python train.py --dataset="rendered scenes of toy objects such as cars, trees, mugs and chairs" --image_size=32 --arch="convnext" --dropout=0.05 --inner_norm=true --projector_hidden=1024 --residual_init="none" --eps=1e-06 --max_grad_norm=5.0 --batch_size=512 --epochs=41.5 --warmup_steps=230
Rows from block 5 of a small self-supervised image encoder, named by matrix and row number. Rows with one number belong to one neuron. Each number is 200 + 30 x the weight over its row's rms, rounded and kept within 0 to 999. All counts start at 0.
Before each neuron's rows are labels from the 100 images, of 14848, where the neuron reaches its largest size: "strongest on" is what is common among them; "colour at peak" is the nearest of a few named colours to the mean colour under the peak. Only what is clearly more common there than usual is listed. The data: rendered scenes of toy objects such as cars, trees, mugs and chairs. In brackets: how many of the 100, against the usual share in percent.
# gate: MLP gate (model.blocks.5.mlp.gate.weight, 336x128), inputs 64-127
# fc1: MLP up (model.blocks.5.mlp.fc1.weight, 336x128), inputs 64-127
# fc2: MLP down (model.blocks.5.mlp.fc2.weight, 128x336, transposed), outputs 64-127

strongest on: count: one (74 vs 33.3)
colour at peak: black (33 vs 8.1)
gate.295,233,200,204,200,200,200,200,241,171,200,149,200,200,200,200,189,200,227,139,174,152,200,200,179,204,200,200,175,242,194,163,177,191,155,201,202,243,126,147,263,164,200,200,199,200,200,200,216,200,266,187,249,200,200,200,172,200,200,200,237,190,165,230,190
fc1.295,195,181,188,200,200,200,203,200,223,245,169,199,159,298,200,232,200,232,178,206,200,200,200,191,197,207,189,240,167,150,200,243,192,227,188,192,200,229,248,217,159,200,240,200,195,189,218,191,261,200,189,179,200,186,200,225,200,168,162,201,200,221,165,200
fc2.295,245,200,240,188,211,200,200,209,197,122,221,200,270,235,206,193,191,170,193,169,222,178,211,194,218,200,186,200,192,200,254,200,200,199,175,171,238,196,223,275,229,130,155,200,249,183,270,143,160,200,227,178,197,196,200,200,200,130,135,235,244,143,178,200

strongest on: count: one (61 vs 33.3)
colour at peak: white (64 vs 8.6); pink (31 vs 12.7)
gate.248,200,200,200,200,245,248,219,199,200,178,196,280,200,236,228,124,188,204,208,200,200,178,202,214,153,200,181,194,245,200,200,200,200,211,269,187,175,200,218,200,200,200,205,146,168,187,181,200,200,170,174,200,257,201,231,189,219,200,200,200,200,190,200,200
fc1.248,226,200,233,170,200,200,234,200,169,200,200,230,266,218,179,123,262,200,200,144,163,231,231,176,200,230,200,145,182,200,180,210,200,175,257,241,183,194,200,170,200,200,200,200,200,258,260,193,200,256,177,200,219,195,173,200,200,228,221,200,184,201,238,257
fc2.248,152,226,176,200,164,235,200,227,200,251,186,200,167,175,200,215,221,200,228,200,226,180,200,143,200,160,126,222,200,200,204,177,200,244,175,169,166,224,227,232,225,249,204,270,199,200,200,199,243,146,188,198,156,240,232,211,170,184,228,127,232,200,221,232

strongest on: light from behind the scene (69 vs 25)
colour at peak: brown (61 vs 25)
gate.18,172,212,196,235,205,200,195,167,179,209,212,200,240,256,200,200,123,223,206,200,200,220,207,180,200,200,216,170,200,200,155,200,200,228,189,221,236,200,180,173,209,200,200,200,151,254,150,166,200,200,201,175,200,200,182,184,200,231,200,177,209,211,217,216
fc1.18,200,241,228,211,185,200,179,229,184,200,200,150,189,266,172,205,152,223,200,147,174,200,212,183,191,201,200,192,162,252,200,233,180,161,182,207,200,210,225,173,229,152,200,134,200,197,101,149,200,187,200,167,158,200,233,200,160,226,206,150,200,200,211,225
fc2.18,147,230,250,157,200,240,228,107,221,188,238,202,200,200,200,142,205,211,200,200,185,200,200,200,200,200,197,200,254,230,200,200,200,200,227,200,162,168,213,251,200,203,95,200,200,238,181,197,224,213,200,210,244,200,200,170,245,176,189,218,200,200,200,231

strongest on: black object (38 vs 14.8)
colour at peak: grey (63 vs 23.5)
gate.327,200,234,135,200,200,230,227,200,245,198,175,200,200,200,200,240,247,200,204,200,252,211,200,200,201,193,220,200,162,257,200,205,200,175,128,194,200,200,220,171,192,198,227,217,139,209,175,167,139,200,181,161,239,282,225,143,216,200,173,129,222,166,200,166
fc1.327,217,251,181,194,183,200,200,200,106,200,202,200,200,203,238,166,200,210,200,189,229,183,217,237,189,168,200,200,188,200,246,234,251,200,234,173,236,200,253,200,175,219,244,167,199,240,200,108,160,182,200,200,200,173,200,156,211,262,240,200,200,204,244,242
fc2.327,208,162,244,205,168,200,223,178,200,200,200,209,148,234,197,212,189,253,246,228,274,200,200,222,219,200,235,219,257,145,210,237,147,220,200,229,276,200,161,234,238,200,178,187,200,235,238,161,200,200,199,200,199,147,263,179,204,178,200,200,200,200,231,169

strongest on: light from the left (49 vs 24.3)
colour at peak: black (70 vs 8.1)
gate.178,168,243,201,200,200,221,210,241,200,197,185,182,179,138,238,200,208,183,197,200,165,215,182,274,189,200,194,223,164,141,240,197,151,257,184,188,145,283,228,164,240,185,160,242,200,163,215,200,171,226,200,200,196,177,259,148,233,194,185,161,200,185,199,164
fc1.178,207,168,174,200,200,125,200,200,185,238,215,218,200,231,161,277,175,200,191,200,211,200,211,132,153,203,254,163,200,248,192,236,229,200,222,200,231,181,200,259,200,219,217,156,200,259,170,201,261,173,162,198,207,200,163,160,190,200,233,237,200,211,200,261
fc2.178,200,200,194,204,166,164,200,182,181,200,185,254,289,203,185,200,235,221,200,174,170,227,200,285,200,200,200,200,200,200,256,158,206,166,200,249,200,200,169,151,231,200,200,175,200,211,200,224,159,176,200,200,228,200,154,235,184,192,210,248,200,200,203,127

strongest on: hammer (44 vs 6.1); largest object: hammer (28 vs 2)
colour at peak: black (36 vs 8.1)
gate.150,215,200,200,200,186,200,174,167,221,193,199,136,200,200,190,205,228,201,175,217,200,208,211,158,183,200,225,200,183,135,171,241,200,251,186,140,200,162,200,200,241,162,168,186,200,244,184,200,233,166,205,192,312,245,190,230,216,215,158,200,200,224,197,213
fc1.150,191,200,129,205,216,200,200,247,194,200,200,200,198,200,242,186,200,202,200,200,200,200,213,263,173,200,159,169,207,216,200,199,200,200,165,232,200,292,216,193,150,217,188,274,181,230,200,223,200,241,143,208,200,174,250,200,159,158,223,197,167,200,154,189
fc2.150,247,200,200,197,176,200,200,232,183,186,153,200,180,200,150,226,200,148,123,183,215,200,200,187,195,180,200,147,179,200,244,180,238,200,200,200,237,213,235,200,195,252,277,204,211,200,189,200,162,224,200,142,153,200,271,235,163,200,230,221,232,179,206,200

strongest on: black object (33 vs 14.8)
colour at peak: grey (47 vs 23.5)
gate.62,222,200,226,200,153,200,200,212,200,239,146,200,200,199,263,197,202,212,176,154,200,222,200,154,217,200,205,192,230,187,170,146,223,200,200,200,148,200,203,200,116,275,163,200,194,196,229,233,200,190,177,200,193,203,200,197,161,138,258,200,161,200,202,240
fc1.62,203,200,237,157,200,200,267,200,199,218,151,208,201,203,280,233,181,200,200,127,200,200,200,188,220,200,200,193,177,197,200,220,200,243,235,200,237,208,177,129,140,157,136,200,200,251,127,222,148,207,212,238,136,200,201,261,191,189,200,216,157,240,167,200
fc2.62,202,227,200,234,200,229,202,200,200,271,194,185,154,216,200,200,200,233,205,229,200,200,200,200,135,200,187,235,188,200,200,189,200,235,200,206,174,270,262,200,156,200,200,238,150,198,181,186,235,183,200,217,168,200,139,200,193,225,214,162,204,200,200,200

strongest on: count: one (74 vs 33.3)
colour at peak: black (36 vs 8.1)
gate.193,200,222,200,151,174,170,170,215,200,136,174,173,166,208,200,160,238,197,194,207,200,200,183,267,200,216,240,200,191,182,207,218,216,122,200,195,171,251,165,200,256,236,205,235,217,131,174,200,201,200,245,192,268,237,236,172,200,200,200,108,200,228,208,200
fc1.193,234,200,207,227,200,195,200,233,197,200,223,198,225,180,200,208,196,197,188,191,189,191,200,150,186,205,149,174,216,172,200,200,217,247,252,183,262,164,259,212,143,147,170,172,197,206,261,200,208,167,200,183,141,124,200,235,169,179,214,284,256,208,187,205
fc2.193,213,213,185,167,200,206,113,234,209,182,168,159,200,221,155,226,200,156,155,203,152,200,200,189,247,193,199,154,184,193,248,192,200,208,176,202,226,193,169,211,200,203,293,200,228,200,244,200,155,181,206,166,157,251,200,228,168,169,200,221,219,191,200,199

strongest on: light from behind the scene (67 vs 25)
colour at peak: black (27 vs 8.1)
gate.79,169,204,197,208,200,192,225,200,188,200,199,200,168,167,180,200,186,200,200,165,200,220,200,244,268,200,210,200,200,200,200,200,167,171,200,192,261,236,172,177,169,200,200,200,188,245,200,173,200,160,200,200,242,228,200,244,200,200,200,163,200,175,168,76
fc1.79,193,200,156,193,200,189,247,200,208,181,200,200,197,246,252,200,200,209,147,200,131,200,246,198,236,199,211,200,166,200,234,194,218,188,200,247,135,246,141,200,253,199,201,200,154,228,191,173,200,200,200,221,169,197,200,268,200,228,200,161,185,200,200,104
fc2.79,156,208,180,253,223,263,180,233,172,182,200,187,148,200,265,169,200,150,200,200,177,200,187,200,200,200,208,200,227,281,208,178,238,227,200,212,154,200,230,184,239,174,216,200,200,219,200,196,237,216,229,200,200,244,200,200,200,156,200,200,200,224,200,272

strongest on: count: one (88 vs 33.3)
colour at peak: black (25 vs 8.1)
gate.22,171,162,242,213,181,152,200,200,167,149,203,200,173,200,200,198,200,221,211,259,206,198,200,235,280,179,200,200,189,151,193,215,165,200,164,157,220,272,126,186,199,282,200,262,205,166,200,192,143,239,251,194,282,205,163,200,223,161,181,174,208,170,213,200
fc1.22,239,167,156,200,225,200,200,215,166,228,183,179,200,227,186,191,235,216,211,200,200,149,200,175,200,200,196,209,200,229,230,204,192,292,204,217,182,188,231,244,216,97,200,182,170,200,189,200,153,203,200,202,188,180,200,246,146,200,200,215,200,211,180,194
fc2.22,249,215,141,192,176,255,139,233,161,192,159,125,251,191,251,200,214,127,167,200,212,187,203,216,239,178,124,160,200,182,220,233,251,229,142,215,215,201,211,221,200,233,200,222,215,170,225,200,177,176,185,200,147,224,200,224,200,200,266,200,220,153,200,245

strongest on: light from behind the camera (58 vs 25.5); white object (34 vs 15.6)
colour at peak: black (27 vs 8.1)
gate.215,175,200,204,200,200,203,198,226,127,205,219,269,279,200,200,185,145,200,200,200,200,200,208,142,243,169,202,177,215,201,257,170,154,148,142,200,210,202,232,200,188,194,200,200,160,190,223,191,200,200,231,200,263,200,142,191,200,200,211,200,183,223,200,251
fc1.215,216,200,218,181,197,200,169,220,200,240,198,200,272,199,164,225,226,186,200,200,219,214,171,200,200,196,199,210,198,160,189,178,234,186,208,212,179,200,230,168,200,210,166,166,181,200,206,200,246,165,200,200,159,200,200,200,225,186,237,172,223,252,197,206
fc2.215,233,180,190,198,237,191,210,200,221,173,194,134,264,228,200,245,200,143,230,215,225,200,146,229,197,158,200,200,200,173,200,257,200,179,186,200,172,176,227,251,200,157,200,200,231,197,256,176,210,200,200,200,200,180,200,173,253,212,174,200,200,155,207,156